From a checkpoint of a small masked spectrogram model.
Training: soap at rate 0.0027, 11700 steps.
Rows from expert 6 of block 5 of the encoder, named by matrix and row number. Rows with one number belong to one neuron. Each number is 128 + 32 x the weight over its row's rms, rounded and kept within 0 to 255. All counts start at 0. Numbers have three digits each. After the name is the row's rms in percent of the matrix's.
# up: expert up (encoder.blocks.5.mlp.up, 32x384x192), inputs 128-191
# down: expert down (encoder.blocks.5.mlp.down, 32x192x384, transposed), outputs 128-191
up.250 130:144107162107099136111133163084109171096069119101151061131123115138129068081173144110121092138156107119147132164191133070173117149114112143167144152131152190110131148151097070138148132092162127
up.251 090:130123146106083136095125095109108139123150141102159128161108114163164139111176105126061105097092117046111171168161106129117150163146129144118170055155190110133170113130156119142127183141106132
up.252 086:108106119184106131047182155124134141149099055103134148100165145187132078152191146156070105144173109128126130155050128107168216113110124105072108110118130140137135081148094065143156116074055116
up.253 060:085095125135138141086124163167136118142116142096195143133094113113147079124074083159098140134103117117136054141120112143136151154148147076210138201123146140107122110130166097174112122134148117
up.254 144:144130131185159144134103120139131159087133141141182124145119132132131200120141096106068134155139143164187195127140126119099136131108152081074111128165190119117121122105173105167070110155133106
up.255 040:130126125131127138127122158104118129125141132130155094146122111200142103213136116124151134125140138121135108173121117122093088136113150132137080084147130147110067102154116127101126079163084121
up.256 113:125098159132114120078151109109165119164160157151099099129155113128130125125205246141177112086107130157140120081087145145097150129131126125044119153094058149146103175145148115108100208101078139
up.257 035:062120166059087108097081131106151183112116136092098162203080105083142165084208160104103103122126103094119153152114151148115090127151116136110061131133134131178068112112104101123119126127156114
up.258 107:154131130212164127116115069072161106157099102143139119190114150119119109131105098110081168105131171093086173131099104112110103097153132113122139067108143116145182116113168148166073166193102156
up.259 075:147126127158146111157106101148169145110142176087065119153091128131095148151105091129211122161121146124120125078107133088144045154125157077094135093152141148082167138127070147155176111165137138
up.260 169:167126119077133109160124090124141162134143128127122099128086153082147170173125157131059129149138094122106135109103170116128078191153121119022067058150146101112127102148098124156119150128162124
up.261 044:147109124155189132165130146163101167121098164130094160153150155158144116101144141107120071099143144127098121089130187113104137165105140112138087199152110090172186076093129171101147108072135157
up.262 094:083119121126196112100123141196136142115119087127125124122198147137143205079179197154133115145080096122151127106092161160162092109107132202100139153114128075109104205167068147138120094142166124
up.263 033:101096147141129145116082083138151140176123096151137142138161135110157156145059156149105164093103123145139152153157144095156180112109081122145123102119093177129109091090174143131126155199147152
up.264 066:130127131200135138134144158127190085103165144161164108087144140150076136139128125159183107154130124053147105174083126120145089121158131119187150068112121161091168157107181141133117084121166077
up.265 100:139089141174134112143156180167119146157109166145153113146179202185124165115137141146088101137123165175117137143101156107098199119097128162155135167131118119100148166078110131115150086108132145
up.266 101:162097161133166139152095149119127152107129102159153150104144152104135147132134158161178142135129135154107062146167164100107103094144091159115168098111130124137154083109156172107118111123116135
up.267 111:140121120134153103075138160104141132136096187136133117214169176150129220091116137104172122154135139149125123127111181135126140113147132151134137239104085132122082168143152084123121134122161142
up.268 086:168112148097147121099091108105134119086148129172141100227132134135119181111160186128155144167111115096108059187142154096090142154123107159130141150101137121105131143100191126168182128119150112
up.269 034:154103135082146135135103155162068099114127175134136136120113124120151093149073181164200099095094174140129190139182110094092127149094121135123142193136161109086109178111106088120139181109174136
up.270 127:124169080173109074180101112108122175154159101145126158129099117105136091149104112150118117172121082131124159180134108184132090159126126154162187110124106091113109062131061151129136184160100140
up.271 059:162137086191090121133143118118173140155142130127142120126152095155113134098078162166143137119114130137134158181157101112137086116111133184110153068130117127128054104120155163125101203090143112
up.272 139:136077143110138099069118157100162135175107136122139136140159111069109047126134064144111087146144118071151149131129148154120125107121137137121154107106139200113080158133170104135133092108117106
up.273 137:175096111182126133101141131144156133105130143171073173110147099139134091109183107136190099105099108130141126127167123156154174149125095177042155161125133154144119057129126052131089161133130130
up.274 032:076140116096078159090142113103117123123132070148190165160159162218108199136123143151122076076143114121064195146172114167130146133108175145153154146127112133136173139161052128135113114135073128
up.275 023:108117124155168128148169114194132184132115148170136104106175077240162105087113141077141078123154119111117139075072184184189113117100150106221124147151144140165135139112087138103136124166160108
up.276 145:129124117100160097170064134158075146083052157128098119137108098197148138165104084139154105116143133125161114094072104062142118132141131133170189155162102091070105155120098103158139127116118128
up.277 085:170102175129126105159047136158146154176126157103095137134146082121140158065100148131220128090110099118115121066099112146126129141130129079135183120150127137189081086095084179144131130158129067
up.278 106:124116109099150107150112110104094177143104141102131143125082139136092099129097176128074115164116104151112128123114149144076123167145098151021081165076134058122210143105106121079160067091133129
up.279 124:153133148090127126156195109149121140130077104105166137119106129108111089144106100166066148144158132136137133154126179132124129079141123127072160147171122098128159095114168067108129072043102143
up.280 021:138095159137120146142116135128153098123136085091144142164113131144089134057180155106170121104112093163139116181171125147125173180084155104193131095173145117132106111162184137150121197095149115
up.281 123:115147139175154144181134100140176108138137149121113165139102102049118170225127135103108172066162144148129157065071240178127102085149126102093133139141089111142114070162139120063144185136137116
up.282 019:141052119103123115120156136115152117145146092096093114164202122066115094150102147147156106115157121119131150146142142134134157162126106118200134134188161101108107200128142208095094152116140127
up.283 120:140156107096112134149066130150113130134153220147141150120087106176102135126120110123249119132175139098121183094081171161097142086149123146074139138109084094103148191136118134101172158188126127
up.284 113:188117147207114109057131132154130119144124142128146126137148129183155111164168140117108144089092106126126209112065118090122173106130131128088152137116171142125102121180162062145064099121119148
up.285 154:097142147106164133189083124168109137114140098123111081124133101119108216141102105112182137122138115154136137095070192150089128137158125061112158148126089053158115163173064120142177074106129128
up.286 111:126101166041124103182108132134140099161146131126153115108091139115128169084134171159111144157145120100094165175144136108184080150135106107165077126153122124136066093098084157169107142122117126
up.287 163:059093134182115115140102129097133161117128124128166127127160115128098195105111050141137182164128134095138092129166088111167120105120105145133153063136159108132166149130129147143193073172065132
up.288 043:170118116128150085135090110091147144084066112132118115082048121159135147118168053179176122114099128103133054134138150083102159178148092126160170111147170123126099176159166084142106117150126102
up.289 028:091145178148134180099103127145128130096113166138089135150170143225183114177184118107104122104105086156106154118081099160115123143138146123181110124096145091136143180117090131115115035090114084
up.290 097:141119170088122172123142121133117086110099092112103128165148089120123134157093156173141147088110147168163221124157121134139191124120124126177179092163129134121154164145097089187062150129166140
up.291 127:136107149085173132060085163109132191102164130176105134103125144096121167127088071133142157108069153124105160167180169113165181158125140198187117142116139148120186094104075139179067106123119138
up.292 130:121120087115103149122114096174172138115116079123134137195195103140135173140078079097128162099100138104122143097194201183112123128116122130179135144171075126167128074160106108164122169173115131
up.293 124:100113086200130123107080135105119112112140078166123139095066177103207124067184097122139079127120142136107169131149133120149161127118109114089151126091093142134145105143086078134152207152119114
up.294 039:116155180143127141141152119191113132068167118116147109063164096076143088094170202125137123123119163121129134127133153130128081129111121095152098146127133129126090163147090071120092055122140149
up.295 129:107127061194131132187116118165160143148107095102138134111155114146112100126100190143140169135170147150156082129148177173134118121150117132103120069124097078125149114112085156107105113126089123
up.296 111:115119155136144123109139147134090116124151114136160102111174132076154210114208231127099111140133134166143147113116128150168102103111123122084116127117127084089127178156095125087115069125136156
up.297 083:149141123159116126116151100135116128145100137058103149087113108213137036179073118103089106136138127107160126186137125122098150099125152067222117175149153117133109134102087061126131112051147153
up.298 069:196123133106133141144104098130177111139143140179159101131159102132137143060105103103210130178105150094119148171097122033114104113123123075162089141139119166066139148108116090113156138150123118
up.299 153:136108150148132179038132161143116166153081112134122126105190122161126119084209095103142112111075137131113116112113129154123188133135147165169186143136106169150172089117093081128110110126114090
up.300 087:102140146130137129093073107171131123124142140160114145128162144122152165108029168126141109110109129133122193095071163101105101175141123139115142140141148105125129104155075118058113147115099179
up.301 058:134106122183099134137112104157135104143150139084117161130171154151129039120111160085126176113150131126134194190154115051124152116130110120118076060141108139129160111070163143152141012113117162
up.302 196:105093142127175128122158126114127138099160140147076111168113086079134186147102187150115117173140104085155078092136086178195079137126123116083061179146143145082087186109112146133111168093167169
up.303 117:087133179064116093133101125129131115117147142104084131088094141167089110076158188124145123110135130121113224072097118149143147139137153064123098175131150130132105081123151116118186160107170142
up.304 019:115100157128157077089113111137161098096154152174130155179140168165121123119129166159150049056161161102154148115162146101096118185127129145102111160170152090122121102125137120135150205086108142
up.305 046:101111114062054116116114085136168098130139087141101084130074095162135097133132147128141142132133108079146073139115098138147103178122123126081110095138150125127166134176111099141131154185202113
up.306 040:103110106155151101104134114164113157137176163134118113131167137160108133154157148127129121139174151124141071096080207174127150110102081114184104143186163125148093203171132099130123185108094163
up.307 035:093127134100112123097127115159101152150130141135099175158121129121087050062156107117153139107137100079099071198174126165158159164117150102201121119147160107178141170092124127111167150107073132
up.308 097:102155113192111156074131133146108125108123108123147095091152083085105162110158144143159113145160140100114096142164042153137175105134126138151114103087148136136140171143139060139142049154105142
up.309 100:108112145112160140143097144152147120133162138134137108163093057197103130106139163167148120119122088103122097093111098172166078108119112132074165144132141149185139070142097191152106074062166151
up.310 113:161141117165119085113078109167119180100050110138137122171099108115122091140046095145150118131146105085140120087113180090109109151128107177140209194142141089101152128125101137123103117134124110
up.311 034:102112137115149139134150150126128126156094148132155086149102117151137191210140181105086082143149131118096139146140188150147103102098060177092106143148126094175189218107166112130117100121186162
up.312 082:152119120107085173171104139149149073080080117103141145143153115094060131145159102092102122143141096113093233080100104141109121135112135141138153121161138152136145160139138078147132095122149168
up.313 024:138140083139179143096117140107092184131118118088130089148100166105145122151124093131112123115159105098082108146156114119148108179131151116098163170153117096168148133146067159117113130083104141
up.314 126:175105109191152112145109109084151132099171132167152150131173075110160144197140141151135151123125121153116182144128122145128111158137120129030117138102140159088127085175123102051115153159118132
up.315 138:108151150164095097180094095122160136136086112124134200091171123116103130108106110088162179157126069137135114131153131152125116130163130121180185120144162161161086062167104099131153111108166105
up.316 073:103100135118110135146132109165120099114122126157066094141168105151167093033132098071138131117141083066099096129118154099154150163128153155059096065122206150095165150076096170119134107096058130
up.317 121:098081136085198115118127129119159119125116140093184064151119085063154122104171154113134163166090123083097122168141140136187136185127115112100104102124154159154098155119110104168201161108115135
up.318 027:097104156180147110119173117136154098118166084148177129157155118178121157174178141095165101113160119101166091112080157154095084190112121076119133115144166141146138206124134122134123074110211109
up.319 131:154149154047090177116092110147140144121152145123087152124115100086138106070062169170156119139149094120169105124087124080151072122146155123084185115138110150087078133134102167133017132165142144
up.320 058:113132118146126144131198106156124157149121122136131129045169108124081141070122129155150129146117150124134066108115123166138166141119148125115100094106111118134088125125037153132136066153106157
up.321 024:068072124093165141128070169174105123176127102134157152097145119148128155164073149138140118107166130106110187107096125099128100106100143096220117142118127137161106132156071080098217137112090170
up.322 176:091155095166180085109132110148117148117159079134146134083093098101163151143087071133080162141108138148106084142176163183117163124153131080120166169134110095139089082134113160131113147089073145
up.323 081:120144154075116107184113104127161091142138135116120136150113127161113155161056077096169142125105125128167112063109141168132101155099117146111182100122097098159051125140068100111174191130088102
up.324 035:139164150108150092133106094139113115085149156135120181151200121136115059076127145126121128148112106155098214155142097138106120135113147155079138115113123153175111175133167127144141106138107180
up.325 147:082088127138123115161101153203148080173092213113101075135113118118168115026152136157157157158082091094143136072084114168119095085119124121068142107093136100157144119111167208147102115140123125
up.326 150:156132157109114150068119166108141138150088119132118080114094136199174142100135085173133110081116127127093192110137115103128142134102118163200161183128083154074120090115147106166149109081155098
up.327 055:132125122151137149107167159151134134135110144139109138109163157149110094183104120100118126180166121128142079102091122084166190073113137082056116126119123127153171142095138141135097097106171164
up.328 064:121149135108130106117105159076125140118113154117068190126146130213107065100069151093080140100170138109141139187121148102131098144125140141170145138186171130133135117092028140147130088082117154
up.329 083:144131106172119125124091118144108127110077139106161110082152177212136128173157071147095104120102108136141174089137101163080150137108140121148176142160148115117121157177190088131171077144114106
up.330 028:128146127124086147147083148135154142169110089149120123162163087180144139102168124113175094104123136125101095174102144147115093161101151150114109098122120085145136103106220162125156121125155130
up.331 046:127168146144103165100058123157139141100111131155142112100106102112092133101171197129112136131127100133086175155094100145119149125134127130093204118111132120143164084147155189116177171120162102
up.332 080:126125110150160071127100144134105145108134160135074139175113124101168155151090152178147102106125124123155133101123159182095041140142152176129122165140138069123161138133122192104041110138195162
up.333 123:118140145150126098155095195094112063102133174107109140130113099083141145100154195074139109118146099183117074154100087190137078121118095176098130128089112133123046139098133154052164115135085132
up.334 036:087096123038115142142140135109143136138144106129140124167226107067114197060177175156132157087106096123108160096149141160155129132142137115082088099127136138165124130114074149103173121119123111
up.335 099:130108108170162082123103099120123140138107161137119084091169119060152138070090118123122097145095128077131132085114114129138109134142125099121035071103138108066208189122128176133178108115100175
up.336 060:108166144088157077156128187184136119111089122097145116133123131130148140106127113164187152150146119087143118090127192125148140092121122102127218153140148097113125108156097127177144071090147117
up.337 044:133072088139075122065141135131127168172140075149159130120214142129125124124143175173142095152147146169121077148127136098120203113111117122109131183094127124164182067117209119089151163144147131
up.338 021:114091112101138079101113134154111119111132090115170164136164196099114139100174138142094140039129086118144204136141123129097226164075167113167137173156138110149134156133176103206152128116112191
up.339 102:163117141111148120079072169141082131158082129113120101151109135115121093144124064172130091111131131177147190097152107109108181161136125124084147165120107161104045101163105075118131076109110139
up.340 056:137111110202167143184149084086166138121121109121111130153124141142124086122127097115175142154153147148149210140095113115093181114144180130171159125167109160101106152125208126168116100092137146
up.341 084:145136115066141089113111098157118157142125143104081169147111089159162116119125130122144110111100105113146122151157082154042090180122161150090158190099130118117141088087084148083130092134124109
up.342 133:126111094114164115077182078151121161168113060139117176091091090164141103138061161138085088166129135142151170139172157146105116146116125119065186144131142131153215096114105147122142124113159144
up.343 122:140117183098121130089082131157116171125117126092111118142078124097204145099110095115095136113127098124137156081102128085116108148156113135154148163154141155112114114097077144142156135164100097
up.344 078:163123118061086121156108142140121146127135141147136107125081144140112086150129157161218138145129122121129126070154132074123094164101125115120107045150149100113159143124123132163203183166144104
up.345 109:151103112103131191142100134200144138127153188163109137209158073102134137118091047166157115130105184097114180050168092094108151115151144137107143150123116152115168094095141134156081088148127107
up.346 125:102117131092131106152095070153162120175111112133087119125104150181136125196117147096128151088112124162175161063042130124105104144123120165121155081136123117089096123146117088129134179104111101
up.347 082:152164112145120091122182107099149113113129100142130145086089167091138080187140119095091076163211113101152134116116163157132117098150136131088089166137107131153168133117074104103139178098099068
down.250 128:111132116120123111111136146154111120121115143117185118173154055079149130129143128097114110146060148133106110203112139139073171089205055125165139130150091019161157180213155125135150099075149094
down.251 089:132107154118169151156114088130130110145102125103126183131150164072162077086139194151142155167172083087166113115065090186127110053136068061144112144130106105146076112107064152164104091154141141
down.252 087:109116133101151136088131125181148063105143098104124093138138119110134118116134134093121173146112173116161126167126106125106140146198103149124162107103079147175087134101187157112115117154144137
down.253 062:157096076075138103163123133159167118108114164087103089222109112180123190171192111094148145149087128108153158144094134179109079128164079130149103146085115111107182113143199169130153080104150114
down.254 154:163104126059142125108161085048116207134106119120125161101123133105104120093075121188119131147151117132078175110127108172182086049158161117155135128098073120175130125137125094140116099174145143
down.255 039:151128106082176095159143147147140140114131152153167134141136095143143167152132112105140115110147145163137099125101138090087139073112162111138162140141137135108087141133116077127184096105197092
down.256 103:086134079110205104092101113206122124160193071067148107162121158125106085105122169148133126117130166113166123184140128152124181126160152122144127086139139112158076181085071115088154066126075172
down.257 034:176145199142142178080158039088134077110078092087136126107131188123137136161103151168132134173119102083138113114127112132208109024110119118112136131169145124097085134162137128110116150145148131
down.258 106:169077127102147187158168073155100134131141056136112145091178134132095130141109109116121136138156126132127140151119085078124140118142121109091129121172064164089068089137126129159082035089088184
down.259 075:109132135109143187200113139171077129126068162164090135094094153100164162181151173138127087099130129132100122106090194110150046083116107141133149153119140107155091159167109118088128127136128154
down.260 172:055121145170137154080157122140118123132101071200140109118136183113175084149105133186107103101131056124055169125138099116145154117082133078149104119099124114107155137093117139142140128146145163
down.261 045:076144155205109187154104137113134126134105117139081162104119148162087131170146171072140137124164108149130099140068151124092163117117104134103117156106128146131130187121118152154132099127070100
down.262 098:169161082107134118120149155134114123100126120137177072112099173142194168168104095173164175115084137169104146124172123104129139117127105122143120145148181178073139109085083160125144151142126123
down.263 035:173085108147154146092122156171104183144153094105105091131129125134097151148168149153130106115137115185210176129195090081128136190142123183138142164158108218147118052133132100177128130160108174
down.264 064:084131122107137136082076148140074150156117135105139114155133096116095165119120135102099131067178070156179144141100162144114126133124163124087162110145122073140152150069083136165082072120098109
down.265 100:080129088165158144169105128118107160125133130138124120137101145113094127162115154081175068112108066157135086133111122167099157110153138156113075093109144149132179212093108125157160074133077097
down.266 101:098144115126176150118093160125087122100105117115154050123151113130096067090130162148132164166186077136148120159126114187182105136137147150135059116059119060127192113055164157208111122136084112
down.267 111:150141146103142093127121101143097171136170146129167081101164099110118114122082043115131127115101132151149131126133080142111144144116164122091108125056138134166121137123085106195138148179039119
down.268 096:111141102141121144123153017138080177112157118126122099110142084128089132087119139123073137124151169152175119160123098091179091105153152122111113138113155132154107133156170121150114161133085139
down.269 035:103152126172112183135153132114108137150115158110068146165118124149148191153124105123121080085088132134138138196105168172143139113178151102138148171135097100181142177101105138092071109131172144
down.270 121:111193146175132145118150193108137152157089121110097174150140215137119150169126151120137162082160094132107173081162115162139178117109170100151138158109119107172139017123149145174100170098155110
down.271 057:092118090113136070124145202137117185127163086136144105123120133144088159158169113115121161160180133161110146138132168095087184202115143101127103120107072148123103081098118162126172065168110105
down.272 149:151146127134119153089064114163100082124125189091134165162088108154120213120135103116093133116124115108181129104147125174189109185142117159181117115170105109136100116112166140175162096146117108
down.273 137:126192142148096142089149163130142128120178106097203159133122139140140113084123134123135179162129133147096085203101133109134161121157126127168097083123066122192079122085118100091172104074150092
down.274 032:161113055156101078143096164142134130149101163092154104125130122147145162052154099091143122147086122183189066005123120111084146105154149108082119183162149119142104157136100147132136115166091071
down.275 024:132143132100097151201156148116088085080107167098179127096078159113124164116122094139155121107136113168164084091105124089150091092081160126123172172112131126105162121129138139129092202150118137
down.276 143:170073133124123149146127150121160085140103170147120128101146157172127201115206110204119199124132173175116170135093108144133079118114135178150181147179105174163119127183151125155152150138110132
down.277 086:147184166144121130139094073102132137116166148185105137064108160120160135155143176147117113141161153156131094125174115095128104136158099177096124151101057181147078165145154135050148129115136159
down.278 102:121100102179120131146156115130104117143128122155098122113164145136170139174135130052114125197146144110101107157071216080140108154142149117133102165144195099121196179153154156104156166152151154
down.279 123:143173129136171137187122133172127130093128104147095131084155147133121147183128155127114127199113124066105123218177210128160150144151057130096122066154133061170139103107141198132093134132093105
down.280 023:083176067129118109176166107101138120128112162152077163126070112129119143132114109124138116101179102118119057107115145107158118088153129121107163147092091135183090098111124146150136077210152091
down.281 124:098155154091158143113149093112171138126167105111113156080098145125136096149077086145137119145148120131139151080229127115140134133111115107119125130096144117127093085126066111126081119139077097
down.282 021:114156111155118141130164089157106140163140133113120160163075097110065218138150060153130094115152109173169093074075097084115155133105161137088198193149101124148143080135086090141174134135131167
down.283 129:106082121143087119112130115096118108133143127146181095134169116153191166090136079136145081106154095188202128114105086117136099096110147115138135185086197145070100155137127150113131181167059134
down.284 107:119042087062153123157134139162106100127153105099155104153112108103121160112140090121109131197107175127131143104135119130134116080165114094133142143155071125135048134136111116136154123103121178
down.285 152:170147097103089143190173156124155144114075122121161121111145151127160156092121145163101099085108221171097180138184182124148127135122108179162130163124099160114068139095175141113128163127101148
down.286 111:161097101148139085115089128093141133156144093175138124147132085110097160145091136145151115176095128164114117144113109193105091120144070126121123121107124201131120143105142134108119118147177158
down.287 168:167132128172111121130092111126150112118072165125150135098119061139181089108131154161116154098168116094198167068129071131229056156086118120149101169125159173176108074168139127146072141141067102
down.288 047:148103162059089164113096145103133134153167135133112168124129118119107145143107107148127178130128163163124115077168148149136068122177150100113138153150026142111124141182113033128115150182162136
down.289 029:123118107128079101138136092100065114118116095064153168125115140141107189121123134076092118164140145096148112198183089110159130095141140130106146117130104155134151138116125127157168141161151057
down.290 105:134142135117098200113147167153149195116122133130130133127167167115114161114134145161134114138052171146120140181137130197112185105184119192169163130151127147122101136062104114086137158102127141
down.291 124:116174128192100093120157155164129106209134128090143106158129079111124112078160160119145166144139124161098111180094100139097145134165122158137110144116137078198142129161136112166108113062154132
down.292 128:154175102139121113157103176126104214179091134127109178117113152171153159126182137108108137125166165151172129081163140105152167145093167148096084154114143164139156085067078108118113133142114070
down.293 122:089140111139102138127115107149127100081155144173144130137146088126101120092173134188139212142153136166105088100127139150173068123054153170176105089094121069137097128075130128127110135169105128
down.294 039:152161101126094120115141105131122079162054132148103115152080163096164145119140160128116114025119161161101106152135173166118126161151129163126129091097107104115173131114080151046031070113137147
down.295 129:145177136142120122153123165158156048154048116112125118109159129168106136126129127107144169108167169117194176110131180060146128161129124099100136158145123135206104077061153124102136141132126162
down.296 113:109115117127128127133149145140145136084087109149165113098156131115111156085099144173153125090109106090135147118214138131147153137055120173199189141121136166151133130118108176108066145123109119
down.297 092:156116178101143085066118109124091109145123141080105167162099189107149138116198147089057160070165162134090127135049142103111098149185121166095139129114155111154197165145146114140144152163191108
down.298 068:130102073151171120152149104131147111143128160153124110149118076128072138094119131162129162109167191117199079102060172114121085138154153149157151103145117061182136128138101132132096146108081142
down.299 162:100152173171092157102141144077140076080144124101162144121187138129148122101096101111126159193070115128152111150125113165185178133156109118168126105130111117156099146136141045153158174111156094
down.300 082:136108139154175116117244146163135094111134124061127113160160106118168143124154147118093118107169133153144144170132156096140161176182092161145145129131104121184162101046063185094089149098115196
down.301 064:169085082062155157120084147139134156090130153121170140159107099133102144159169076146166148176095162158153161130234122099110064176148144142054134154119075144078116054090127109173134116135085139
down.302 215:107062137110161120073094077125150162132105061136147094140118092090088120124089149156094129173136073103081151188115120185163116103134093133153112102165152137127104133117146109183112120117120148
down.303 114:167088138130095168141111152129148115159111162171119064079138146181118137119058169148152113115168174139091112134057110084153123095060107174190146118108111225084111146098083136119104136149195126
down.304 020:124095127186105116149185141106138109151144121138144133143078157180087133155105080135131097079151148151133134134150161066115100135157169121127220179068073169141136103091133103158180132162150111
down.305 045:116160104188183153145151114129161174160145050141180076096160122078165121123124185119125125108141086138115173145120132067119150137118083137121189094185068126118099123079108166113111079127181126
down.306 037:136167140145109143167125119128143178114145091130182091143135173145153080144091109096161142150139079147081111082074127077068139077155119073128114145128072093093147152096136122134158112092094105
down.307 034:146119138157134093155118112109167069173111123131083165109120101168134119108115107161103104170118117092179093111052108143173079080172132048170177186131135177130107100203118139139120154173109203
down.308 093:194131084134092120095144108111140109138114136140142081089147073112110132056124150067132184085130169133190140124088102119149138063134136179157085147140079165106130180152089111109076091038113126
down.309 094:160158128161067116159093131103135133118115125121178109143129124129165147138116083119144166151118156155114128178086143125064122095145096120103108093105109152102110134111204185128166140094162061
down.310 114:126130207096130123145105135092126124171109166099106180092160103143174150137122112121132121179098119152129122113156125112116127084130137093094180156159099097117133086168146138159174140169186079
down.311 030:165118144199144125156144079121069124104121147080129154151125180122130188137169119064171136129148128139111133175161167074127109142116128126141098141151166165181170137127164182148125130152095108
down.312 082:123116074117039147165135165077130128103068162192182074104121089096163155167158094136104128155111155096143092165117169123144137111191161111126049149127175062021170139083069137104200164102118035
down.313 023:088130098151168103161122178129114099096140212175110134081090107090072129105154077067120143171092159132114114112069138070092143120176142064103123174129140089125172110102130123148114174169123114
down.314 121:090099117092191149122143164161129156150154142114146104132156105111125088069121118133115066106142124123142107149144159111187194124170112121183125129172091107178073084095060140094131051149084155
down.315 133:209129173123135113122161108106122128127106078077133104109138075129079079109158131127054194102109169138147120182078141100135056147200122149119140135083074113171166122097156105138092127103100095
down.316 069:114198150203069147086081082118141141121107067123115132081144135161149103082126201193113189082169111141124115137129053174165152083110101129150130142140101071181102130167141171131205175085097085
down.317 121:168128125185139175124116096131105162124090111156125142158096099109105126113157183132149109189168064108119070178115130148122155047165112161121114143141110113128092136167137126162151152070129140
down.318 025:090131162185091128126190047125111130137147081105106085132138171117085137107157170088134126118146134147159127157105118075115150082122106124147157067085104134132129153063133166173138106096108124
down.319 134:148142062114133138176143122145132095096093181122114120121067131123113168181167139148157116102134154128133174166079137134075129119132143104084144147133098121093089170107174155080179147176108128
down.320 061:108114118150163139128115129147127118182154093168105123134147145103091173118126163084150128088135122141187131088113173122129119162102121183087148182146149156107099138109063099138070123130101138
down.321 026:154160105118082119096090142117149119156125205170121186105152125184172181133133065100155114102142132140137123070129120054109104162196133112145188203139082164115177153092088160101116082183146126
down.322 172:144175096114169111117148089071093197152166108132118114130125148158112123143092192094090162107108170170122164119196101102144128153098076126065115126120123113188136045134090131163087083084144120
down.323 078:128137142083142113168140083090111143096164083124083159096128111167134156129145121128074116123130110169179145146153132156131115157221127062090126118111134137137172133123146149128105172156133129
down.324 037:107081141150156162133133170151111147117111137155094144122118119194067123153086064149155114151128132123149088180101128078131137108104135110144091142093126173117141106139157168150175155122126152
down.325 148:148114092127180134160079094121106174095148159128132102091094154174185145138137139113141131127159110143100156158158121140124113156073115105083041141140128173086118153108216176104174140132098128
down.326 149:098037100123120121191158157106134087095136133151132125147165141132137144110181131129114109195071122140112145160126118131171158118162115116194134127125159188170159145132193127142171145168163127
down.327 051:100126134148121160120107106110124102153123122097089125112086157137092173167137137057144182117141119103103128150113138120088157197147111159083078129098119152163170204072109076162161096131067101
down.328 067:132112133191114089110115147134092129134091117139133165132099103118086083190152139122135099100191190141075171130038100073069126164132098149086157116098100146139142117161092136126182169113158102
down.329 078:128033153066107163110153113079132152148127108141161126132149111115136141108129088113129136162132109168097108105142116160162109070130146178172129128097111204163112177145180085131163149162104128
down.330 028:128166107147124143165188198064092161127140148079124157114088145151074167128114082127115131085132162149107149210136082069104194064127156138103122172107100161125074117130176116134114156154129123
down.331 043:140139128155101145207121127035158167114096122164170116127087105118090047101090105154138076138125121112133144154147096054198146115099122149081105105149119127134085150082080160136102197167136105
down.332 087:154122132087085179107212189192125135141074109095119100165122154157165129109138075134162123067127173200090187129144183108121167108100122172158162173107123160123131106125210136147163199169082141
down.333 118:126121137142140098064111105064160147121070082164180070117104117124113161147068155176068106148057105104122145126178075166178099142079124114127170142133154170150109111170110159137095069135130161
down.334 034:161119120209066134088118162122101132151173079085135129083161113155128088088103118120148093147096121125170100120162120156175187110159116123131090170111151152079107155113145215117150186124087133
down.335 097:144096156176139098114097129159139090148106144050066098135121096180148160129157165121117178082148153108143168149133139148121077143101082147129101147140101127173100147162167158146121097062066187
down.336 061:165199118171143095128098114104151152153096162138196124127164123122157108088161128105113119096145143119091170161201152139088104168124125177101171151115117093104096128131147141100140126104122088
down.337 041:116092101122169098114064137147126178167153084134119109127103136157079150123120138116086201125072167144152142131180174149133196215157076178121084151142158157161108170077119133170124125160110118
down.338 021:100125049161130129110195113124146158135120134146131156176112089179130136135140102143143102118180111121157073151146120090126111110113114082150146138106118172103086153133149126182174104174158122
down.339 104:146114133139143145086159141105131054119094174097153152195165122168148167193126119133128103103093169108155099174105128098115168086198141160185125187093121104162092154136142146091139113130137136
down.340 055:109162098154142143177167142104121117087113131172091134146084165102119089123151181135164124122179138156113097129138128135091087148179129103127143110117108114172122115113150101082144076119134153
down.341 083:105135146145132132177143157149111086134135146034097176148114151133132159142195147043150145156168133162115073099104154073135142082133166148162139178123096105153163152124176164079153153112173132
down.342 136:120134110144151112166134124167090098186124150168052179136143158131147087171100222139127141164127145117083176100114138137089181127104107070172136094147108092181162142095118160156075072123188103
down.343 113:118118099065075102190140113143187083183107112152124083161135110136150125119123143135179135148157114131082115135123036106131119116094104151132130106144170136141168082158138136129109139097154147
down.344 074:140133119148170095127134108111150144169100136152083128067116101145208066123115113141152063151203128054129104056142145110178101130120179153151148135114128155139146139178139193083157077123084126
down.345 110:141132113114121146159132148131120146149092155107088177140141137166175128157213121187114163102158149106096165088093107204103148028139134107117133161115139152061118113152187134108160141120170113
down.346 120:110116151123170099155156171184085107098158103079097112113126156168139164133131130136132133145099107139141125139159081132114175142128121111079114151089108096186122129116125141114136140139113145
down.347 084:129123185121111103095119092136042093140152155100119136129128149115094090128122143119113167103080137119076159139089100092081145091101097105097113100106165065139127167090131144188120114134168110